A small segmentation model, trained from scratch.
Model: 9.28M parameters, 48-pixel images, arch wide_resnet, norm batchnorm.
Training: adamw at rate 0.0021, 14900 steps, batches of 256, held-out accuracy 95%.
Data: trained on analogue clock faces, 48750 training examples, 78.2 epochs.
Rows from block 3 of a small segmentation model, named by matrix and row number. Rows with one number belong to one channel. Each number is 500 + 40 x the weight over its row's rms, rounded and kept within 0 to 999. All counts start at 0. Numbers have three digits each.
After each channel's rows are labels from the 100 images, of 14848, where the channel reaches its highest value: "peak on" is the class under the peak. Only what is clearly more common there than usual is listed. The data: analogue clock faces.
# convs0: first 3x3 conv (model.blocks.3.convs.0.weight, 240x240x3x3, each kernel summed), inputs 200-239
# convs1: second 3x3 conv (model.blocks.3.convs.1.weight, 240x240x3x3, transposed, each kernel summed), outputs 200-239

convs0.191:469489466520494523493473473497496507427475532438486552484402515511531453499531467512534504525446464497535488482545500452
convs1.191:516607542598505488521493501541524500492486457439578563541495451544498516481575506545523579511524515537469554557491535447
peak on: backdrop

convs0.31:456494486423450442446499455455436480509474575483534529474519461565522494535457492458520502423502507478487488532500506504
convs1.31:508539534477487501519445556449548545497519451541470471544531518524530542442588516458525513491482475551490538436527516446
peak on: face

convs0.25:534468525456483460532486528488512518514499462447509514533462471538492497469463462530496456513436516468556465436426449495
convs1.25:471532482482497513493504414492498444466578431409519515564493539471484470532524460503421528506448501497495540498563507529
peak on: case

convs0.10:504493426499584476508445508455450505452460428452389554468438444577557483575497495500557470513531583419409512451500473580
convs1.10:466454563547428485505495497508565481519448477492512440495520493452445563551477505507500457497489479460486534532542561519
peak on: backdrop

convs0.62:529514444506535419518474539533500500494503468452449547551523509500493573550481514502520497549411391547469441524476455530
convs1.62:472519556537490457503503529498516431514522465548493471500553490580507481516569492485500528455490520480499530479502507530
peak on: hour hand

convs0.72:497460507478476488503409590511357431477446503505477460475517523499474514584545496546478495523449500448512519446451431579
convs1.72:490449511490526434473465449479562512506574487557518462475550504471482452528436509391571546487531541490520524526539498542
peak on: minute hand

convs0.219:521533492447501504487502542524490595488466425416477476555504525511518540481441560492500473521444492506498433472482442504
convs1.219:459479428446506488507487466416464544495441489519544516463473495449503510487508493561532492437498534497488512497529545518
peak on: case

convs0.141:479482522456517431494440529461540529498425455493512545493508502503489527531493512495500457539500478540503547467458512538
convs1.141:488510528484478548487519466576562426454663537525512484543530474517514455507535422492528547515465582499567537474482463543
peak on: face

convs0.186:512552514433480523539468506458458530444453477491499457531426482530455535619517502406492536566486451510411496478543488592
convs1.186:511504493509521522536578525504436520555500567541535525484553503463469470505483518579530490525514502528537545487544567501
peak on: case

convs0.208:524482461524496522458525536410539513464500510486465437493511480464446500490406497504435492490464430470470477494506506442
convs1.208:491582517507507525547474507450501505492412447503530508547492532525504499497555492568559475478500466528413499541465513445
peak on: hour hand

convs0.8:492428536524507479474498513437467509475522475503500443534497579473505488451479565484515510472542558491415472502561514531
convs1.8:552499493488468527438474560502467429498535484511558484505512472568471531490526492574476461526439482438473527535458532527
peak on: face

convs0.6:446399467503449479483474501472445498531540510523488504438441413543538465464503481475542469532498461499507497453470506406
convs1.6:506562509517520502500448514488482467459586442467518445516476500532474523569531442479533513481537469529511544481545515533
peak on: backdrop

convs0.89:529522493491493433470460436484545488489505428418503510522485576465459547534536534524444518553480531438390448431547466561
convs1.89:472575450524443498506488510493483506468497562477534479462478526515542552450527499572486482544491440484502558495483605464
peak on: backdrop

convs0.109:481497515463498522520539498533528536510541469500524536516540503498527495417460519464473476517571495550458526501523430476
convs1.109:471436507488478531479520455473512502528496484504524488520495532575458506559490486491470521497462567474514493421483499561
peak on: face

convs0.187:557447516457459473463426458464418509473427468534463505491480491496470508491478537490510434523491435509501498453484491523
convs1.187:498534544531551509503530466457513435552571458470592487536495508434521517529491471558511569524455523495609543480432436536
peak on: hour hand

convs0.185:554483498488484455454494465460542459489491483478492450456503509483453540553513508475566483527507489526485481480471489575
convs1.185:494508553568498566465536480535482566548477570435519521440534511498602448479481454491483512539524564501514561482529537423
peak on: face

convs0.126:514463495519567453496461439550518441512502503460486539477482487463455517408471540485450587485521470450498519496528525452
convs1.126:506500448459405530490570504465512593490467507437374470507561447481520574496509485547567485537428523515509476479481479508
peak on: backdrop

convs0.28:475483457498508465503552501479516501538440556434520496477448451497471465512477552544541518484548513461440377456537500449
convs1.28:556463514512498520519474525440468485499491481443479468461536595475540495457419474503509436517398517484533410463457539473
peak on: case

convs0.67:497506472511447487484478569507466524462489550446517523474550459465469416483409454582487545492484447465533458446486521462
convs1.67:434448502547462536490457408546410416493550469493505474425478574491436489489536493452491502480520476550523504538501492456
peak on: hour hand

convs0.68:459502505459478519451459491410528516433518459495459513513495521487540516486422506444547490532488529530483501443526437550
convs1.68:494495533534490524513478484554539494470455495494529491501494515566491497449505469508484518525428485509549506493538541479
peak on: face

convs0.115:454509511497509394527493472487512490521561442485475523509502530506481476436450500504529522522532516526498446433542452469
convs1.115:554521488500441514485525502540417530519452529462579474453507551548511501537532459525490561476462534502447506560496553575
peak on: face

convs0.56:460475488460472483452519495416478559470511467497406507458421534506498469529466455487559473518475505500460483455399484494
convs1.56:504438509567514465507476512521528474441621455433561532513490526576532457483528447461464566489527570499546494534554524495
peak on: hour hand

convs0.105:495444433482480511478447463461470482410525466489494549427477462517485478521475453509545465478485465528534500460492471492
convs1.105:451522519532530502551506507531475483501495520467529545555467512497543428541609484487519525500574532531499557523565507473
peak on: case

convs0.150:493505474537507440514537464519571593553533447508470507451511600484470507448464512506506456528477530440429500522448531512
convs1.150:473464525455472502525558535499508442454430531476471523521470457497551488553594487524508555490525579471513558487538423537
peak on: face

convs0.201:522445431458461464500452480479487529411499584464511518428517488506492485503373532526590514446513544430499560491478505513
convs1.201:486473458535476521514470538499447538609425396431443500448535503559456541462574471451473489516504470508494562513487468423
peak on: face

convs0.182:529509483488496395469474555523473452446548424515469543500521446447551472510509433510579475604522481583557525429479429500
convs1.182:456468457520472523552535456533532449573581537476487532531482495541443525487547539515456531470445488524553503445492536545
peak on: face

convs0.188:434538514461458469497508467506527521539518429460533472467505494492492524504514547540571401514491564523468462505535521420
convs1.188:542560462453505450469524474495421516513470504373487470494525542496515473481464486515469540474485501474581457474444521464
peak on: face

convs0.148:477488494452506502485537507478475420425468527486521455515539477484541503449503502515476531480561442531500486479533518397
convs1.148:456479492417487468466498506459498532559463486461497479510537483501494446525497407475518499482479492531507437538454467516
peak on: case

convs0.90:504480498443519419462498422515500446501458475480491506455478482461580448544503530491547491524555538474432406523407458546
convs1.90:537461516518484558463518542438497487546507562481569471439581476555501540449492525523498520513483453513549554512487514448
peak on: face

convs0.93:491491458516441477483480488455480469405490428538445521486523486563362428529378483461526504524495494418519480578533456528
convs1.93:521424503488510479480471459506532480486559491476493473517516541477527532413553488526477492555575484508474564514544503476
peak on: backdrop

convs0.135:493525501516526516446430413493430493478426425530477494516540424507560496491417529457560488524572475474422480517529487573
convs1.135:499478563440464465546464494457520494480602506406418530505516415400482442539582533450548491530523534457518481464528477446
peak on: hour hand

convs0.59:521464532486556486581468476521471416528459582462484513524430528555523525543527479522467509451489473487507483476562449517
convs1.59:513503521507486420478503500477474481558506517515562478469554501546487471456466531510548472515521482563476470439445430440
peak on: case

convs0.158:503498467463479511513462476556469540541453497449507485521520506492478439589461521476568517470490560522495484528472482604
convs1.158:518529550476563500482498487501485473558474561510495513481458542495568482450548528538535531507544443490562493531569610397
peak on: backdrop

convs0.165:471445480387553486452424530441549537483545397517471487535515479484561560474469475510463489511489466555520429445469520481
convs1.165:462408473507480475512586438451457496504592506495511558451505462574510514550466492482528497555456563499502449501488479551
peak on: case

convs0.195:517450498468472471454516463460500524448436446528403453425458472496494484566495533464606483503536493507441488477492495603
convs1.195:548566521472495457459502539526451573539426500506526563477594445481503477522494561500508454518491495454509563534538533454
peak on: face

convs0.222:494485437534443434476482551487433509506426466508489492467487464521451527550467578500532508550439551483459464521559457600
convs1.222:565462433579503488506496502493515513617505498504504524474483555491475523522508538469479526500497413473482555581546552461
peak on: face

convs0.227:474454487495491505472438536482517492472533451504467524538519478583490464446511398469506452474566468491504451451470490510
convs1.227:499453423506477496434582520517495487467526468437483452480545519464510562540486504497451449524442485474489513463504519568
peak on: case

convs0.179:470485462477429525417402491528489456494499574459493521451477513475504466511476457498550461470470547512484516453528502584
convs1.179:484500526539552463564483471522502443507538523473460544515563507519513498471484461478479460494508539499444490434462521479
peak on: minute hand

convs0.46:471487445528543411466508434511462513471478505484501488476492554534417520471476513441559468479508454468460463556520484463
convs1.46:512505491481451510475447539508524535575608506516484537475534521552560429501478494484465546526476506510489536459429499494
peak on: backdrop

convs0.123:528512505492472474516519489484476520482504552520460502466399476527548523484590533482514449536500489506498501506429550478
convs1.123:482497546528475582494483480479524355499592521444528502521503478609518556525515492505462453475451457514543490494512448536
peak on: face

convs0.177:482574566521545478518515506487570524493491544523520503595539525546493523486530483533482529517478527536527500571528486463
convs1.177:489466548469491503449471530517434488452443498488424496473507443360474499507522489456443489483477380434458474414426533526
peak on: face

convs0.167:482444412489523496504477613495464509545468438533472535471484522512523597413404524454516497421485450523544462485482462440
convs1.167:439461513514492460496532473450562496395533546509491473517462498467457466487473548538437498501486535459488555513545470498
peak on: face

convs0.26:489456455457470476415507493504521494465511499483539437494468542446487494444531551480422488523512530522501471478495490498
convs1.26:551551492506482520485512562442474503516528445479501443518568531537498586505483495490491501517458467456474509495541518468
peak on: face

convs0.96:570500511498448439488506487469517497517492504524499506458494499577428449471453479505546488516456446425480477406557477528
convs1.96:452442452496480493528465458475464517489494476536435486507453548484525479432556506499483543469414478513551423513509575489
peak on: hour hand; minute hand

convs0.29:428508547503522521554513488459444537502484537519522519469524488496486459468528457472525475477552517494502539555566434487
convs1.29:497447552526469471545477562515631491488616448501409507557445526544537481512455560507527488513519502557489532489444452524
peak on: case

convs0.216:530495502538475548454502432481508500431487453509497498459506609464484469475504419385554516532517465453483473531439461508
convs1.216:426528477491485489621448538517519466477565504550515502493469508529466564459504541533551518485495496524451476450483550484
peak on: hour hand

convs0.169:493514506515462471487508460511484453523493537542468543513469515483440464508516536422501455509555513452479412496470441554
convs1.169:438501491509485490561524510480485491473603461490490480447551518519513531532530467510506536488465510488507496460414561512
peak on: backdrop

convs0.198:533402451536507485458461545486489433503422503454503573441476448485480465519475473498487526550512523488467421498490530518
convs1.198:441500528547422505529458529565488472459489460480489451445542499477448528483520518513522432492470523485494531450505566450
peak on: hour hand; minute hand

convs0.226:456520460456418489468476438436554503518436482481523486485526526492458462645512514493637435498494497502500525450507482633
convs1.226:542480439500525491501514523561510507536461535468511563473516468519500453472540535518544534498459502516514486580534480363
peak on: case

convs0.45:487494493494480413519510469464527492538501454446503576471583542461465514501453554451538495572494513556539527445505496560
convs1.45:495462551504460436530465487519529499505464500498436484405436517557495470448479504449491539517471438489542486558509525427
peak on: face

convs0.155:475551519501481503399421469546488519450444459528477469494506494508391541551436504499464430545523462448494541487629403523
convs1.155:535469525478583492485496476502508531500513511445454564541492453378478466498593436566525523512478476556463472482502474540
peak on: case

convs0.221:516411500520508522445478484414490449516434572494473468409426476473442494490419452452520492510496417483502549399540496446
convs1.221:500589549527456507483483472562477506484467497448480509531526452412513488498551423567459507538471571539439528497459481508
peak on: hour hand

convs0.94:497438521516498530457451518496457432450492457484412543436575491473413451518426464507460465447503450479487440487513454502
convs1.94:485495544496561484555436481479467489524440482481497526550501495410468492507594562549487469503596438487518561512513465510
peak on: backdrop

convs0.200:512502535498468436480459526464506516482494485510526529480503476481422503470461513425535493447486501451389490540517443502
convs1.200:529457502520456542504400517572524532520435557507494461498490568418496406472555460493572502470497483476450528416507521452
peak on: hour hand; minute hand

convs0.120:509497462479445549457433469549428473372438491465454441508481465512493527562487454438494473490487533410442483513501497565
convs1.120:581475602514564443472471483484543515466510494483544489467485527540535490432508538522499484465532471544513520488478443462
peak on: case

convs0.203:535441450493485491492482444497474482510502413506492476493499426449466554489466486511540477444547500525564534510541464462
convs1.203:460540532504534469492509443518477489501528563517484473542527547451543536490602459435471504426498532544509468508535485517
peak on: face

convs0.132:545525502512486425457484550466512460453494532550484520499523466531441538505511437534463455501479500482522531430544528503
convs1.132:588471483555555528496478431545458523565581473482524459488536483522538443478480546432479500483501445472522477548458433464
peak on: face

convs0.88:510428469505523434481514505435514507482432513509518498447467521503461485460458484486557492542501455503533517505493541468
convs1.88:572548532476482454508461445579538533564518427473477547521463457550518478476518503499515500429545528511476469515578453490
peak on: backdrop

convs0.54:511497447429501511467516454487512509497562443488514535463513534489513528558503495443460507486545501531431463456468419533
convs1.54:502429530445600503504486539520550468459516542491478520527515495421408524554578516476524488520559462524461556478540476536
peak on: case

convs0.12:461481490479502469495382497476559461528452459499475515503555464437530481523432471409632503481491494520487462480486504422
convs1.12:502463519523484485529518434470532504501486515493461529512534552514474496547617515527439496497569480471536569476485508483
peak on: hour hand

convs0.30:461467460539452517490427483541463418457467450486433479520481511464452442504461445493523474467501542508474498417556437491
convs1.30:533524513461498509468478596471500588508474488472511532501437485509525472433540485563488524451543395472505537474511503402
peak on: minute hand

convs0.180:511461483450429395479463490534524492498454467535474492479423513514547552474503496411474489509583461546486521488453462463
convs1.180:439524547452503495539521460469488506429455557529548436488469445535438538502478497594553579473452454529505512435494578534
peak on: face

convs0.209:477507488552533487521464464527508498466558496448473535517502584560511498450475498540511516481558535469494480464411458439
convs1.209:566439493468496574479508558485526476437569475451560408452478536526509499458521534489540502585486467476565442478539536521
peak on: face

convs0.63:464509478533517484481497450457467480498446503485546491506446467483491433494503465481474506477550543465498449540542432520
convs1.63:445487475505438498524538504571526400541532497478468477467604535508454536484464489477549567532474512536462527521467510469
peak on: face

convs0.163:535560526479544535545479503550513479497517549448498545529430472480500503535525510457548538484520532489453501470590512570
convs1.163:442454460504496491428542507505519495441500522486477482497559552438521473508505479581463561539487420469483514540505486493
peak on: backdrop

convs0.151:528553490509484455481520502472408498476496517447473501509514502458538473448489555478533408439515478515473556518542487479
convs1.151:570520537548487541475489463541465529495506493484506496552465477457471472542477465496381490471502501476497497495527508505
peak on: face

convs0.47:525408481540501510496444439456556461477530440496491519558450489569509472400521510493479473472559481529431459434495415437
convs1.47:514476518498489493427524499530463446461551482525488502420528483496493462539481473461514451508479516459453511546520563565
peak on: case

convs0.92:488424464478438476507463464537424498492519515498474451460522520504502508462479485442544482488484526501502502431513444467
convs1.92:530470526582490457495507502492556498463508493493453569475547549514498476453472550468559569464479602535492522413509510458
peak on: case

convs0.34:540424584457488494491471474537509523509446492517489488498545488392521435546517530519546473458506454513448461498447450517
convs1.34:466532431578520475541480470461511467514532483553512509486492561527486463522524443505519543424495544510534476542522476480
peak on: face

convs0.9:475479443548457469428443455532444470476479526486438546461447504511488480539452545444567565504436495468520468490567569532
convs1.9:461583518457518542555454524501525462529457492526470485551542547459518500474543516542537503527527499467524509527466499473
peak on: hour hand

convs0.40:496501559438567516464447557455510451478479511473473526517467537523567490499549466460539492494545496518484489474481492525
convs1.40:494561469569468472531515536557536511468512504517509476551536540470497530510477571539505516502460479430450496466476531472
peak on: face

convs0.86:454492448516507398468521535519513487482514481495496539476524485505454503494495459526519499511445428486479515458507402433
convs1.86:526494485559502516456553489517523449532485476466437467466535533554532537528502438457489444545535566497473537417477515514
peak on: hour hand

convs0.42:559423501494515475436399462543499564418443512468461529413522507492480435493441495488561481504502472475467455445490506544
convs1.42:492502496477497448617502491524498429573464473416498503517473475485494532583534486509472524482521550517493590514566492479
peak on: backdrop

convs0.166:535514547457521514447522423492529506555479453466500554471473488480502480539515522495453454515532507456470543554460434553
convs1.166:532526531457501548434554571569468494499396501519483495475463498488520486537501482520511510583472523470517538457513505518
peak on: face

convs0.83:506452413501498501457430449475483532443490503445451485468513523507466473569484564468539537525430566475488437443517474575
convs1.83:456518511614447489530544504529470461526552558506569480449538516532500511465466558496469486494500460508546541452463508461
peak on: backdrop

convs0.15:488462440461577460427428480532489426486527511495540549522428529501446539486504489469444443515474429468531564466553467446
convs1.15:506552520457462412503532477454508504540599479431465452555492505491531517553455491545545521471503526521499451483477492510
peak on: hour hand

convs0.80:562453571449514439409435459470535475471439499526509424487481455517464510489466478472489494471502440500487456516463501505
convs1.80:492518480434534541462432504572500503543526489460471581459559513448493488493527492590522468530449428462438537476501488552
peak on: backdrop

convs0.143:540495462459534522532553414494544492481491521489508538475465478552478469515488493475529492498478546473528505414520478557
convs1.143:505445517433489400501505533469530522444515433474478464477484536525492491447521544489540499501491455501479498475547488461
peak on: case

convs0.11:515482512515535472480499509550450508472489466519549486528562511487533435480501513533553458473541498465476539521497501552
convs1.11:469400495471474512527606527482549503547483538433427411479515514466496551561437580451484507485428502468507447487492524537
peak on: backdrop

convs0.13:577495459506476448531511445458492432488477509452455499444413430502520436497462472435542483469566423487537482526472464447
convs1.13:528497534532481499463478504514489509511554514492575479545397524574506464442452539568506497513465494549489433502496517474
peak on: face

convs0.205:460466465479526495456461515489512483421459540513451479469542559504377425529420392515553497485453479458503488467473471593
convs1.205:539458510488505453517492502502458518497515510461561501489560438466537492466537617490582478422500466450533560491517484475
peak on: case

convs0.211:471442493427471463476442455507472469522466489529542404497498434558507488539469530546448496507550547461475529438427428531
convs1.211:541531589523506469514450505449475571511525500501507579437574526538476491483476555499511537520536502557534563494508537468
peak on: backdrop

convs0.107:523433534517548489527430503480491472470534549481490498510475504548549553447486512524462523477483463508468533431537534393
convs1.107:502532462407531392454470501468489479526485486542447471501511482490479501495581427532466484518470415514532528492426420517
peak on: face

convs0.159:523475503506459511535493480500540512540503463501442469479542563474560465429471475533512434529544507506491480470482482438
convs1.159:468521556500505501511492519506485488519464501549521468477468490541520496449488477508574530483486579488411512515491459492
peak on: face

convs0.106:521453454490509522494476444484471519467443570446501466473496457526456496486438514505491529479485451532518533487499443462
convs1.106:527538511538465525444478471477469554499530385480528494502487494554504532468490438458484472480443479554437448464456507452
peak on: face

convs0.119:436434547562485564462466469553502555451458530492508515475483483489439508528487435440478498490473514421397536516530507513
convs1.119:505484484445512530492454490504399486502495556522477534499485517604474616458503507573504466533515420580515502456508480423
peak on: case

convs0.116:509491520457470439434458534495492508465442470502499480437522519478434523575501561474548511494537483482422484475490504625
convs1.116:542495548535465531523505554497429497557527561509506477457482509556508556459455495523559505504467469524540491530485496427
peak on: face; minute hand

convs0.78:482451546499574408505516503451506478507514395551496478529489465576436532517409565427500529539465422398524489481541471502
convs1.78:498505500492476457420425512577538476448558554556542424437604528541539444475534423525469480488447497547473563467475522491
peak on: face

convs0.164:523518475516433479500470401434558456479488481488426553491510497503427476516533481462556452470503442503466449444549490537
convs1.164:532571503509449490570483559500476459574400481510467506549502561497479531492527543520442526520532469481480501506459425501
peak on: face

convs0.170:499552518519549444494491457475506448487570507518503471535488447451500508431500542532549527440576490476516541529519523426
convs1.170:531455456483463599503519520488459540563472529482445483483496493448485497497507436460466489534438488437535441417485482528
peak on: case

convs0.199:530476412472481517526487450515463502506475513439493545522405558498460493532517489461471509478504426470509502423539508465
convs1.199:524435564469512525468494489517531475474503521482491501485512590511484515551525536531570506557493455506431450456444540528
peak on: case

convs0.161:454476512512502458532504482480530564523487503440470524452472506491404442448524484505550561443490496459474513468484435484
convs1.161:470433468498488476517511511501528432523493500514443482446451472433538511506527509480501493489491458519429509422455532536
peak on: case

convs0.51:477575475468499579531506496463487520489531475453482517542507451487467490491519447493539468467551534480441515560476499492
convs1.51:488565457479529510542482530497486499462473481420506467537495470537485497591487498530505557516464498463434550383553545536
peak on: hour hand

convs0.20:464478509506471472497453470503453418468438512515501532497538532450472479547481427429516425522445506486450498478488436521
convs1.20:541526487517502459516547535555522518552484483474488550498513501532521470535577618486557481486552494494595524535482587449
peak on: case

convs0.76:545498467536485417504526512507474491475575399507401470491561516464432469477441535467545470539515534505482492511437579485
convs1.76:454426474508513479548554481427503506486572506503552543452405457536505557546547538468536505527473506468477527515515466529
peak on: minute hand

convs0.58:512484469568524410478472516542439546468498500506501509507513580473443495535546464481492525457469535410472510530580474572
convs1.58:482469474495486488382516470476518486574457522534438418499546479507546552453491527541471497555458527535539495516484520458
peak on: case

convs0.110:525433506494516498469539443457440537430404500542490543494424485525545461516437493463548475491560573469423522558496518535
convs1.110:469496572458497589536518433486587455509553503488446487530492423579521408516499496581481483481520503478503495494518493537
peak on: face

convs0.156:464458481525475497481500528440487557480466520463424511460551585517570479534423506524621511548465529563559446540485535546
convs1.156:444512441485551477534491367498544454473486577480495470494469458535463475513473574456444474515458445459449494456476537459
peak on: case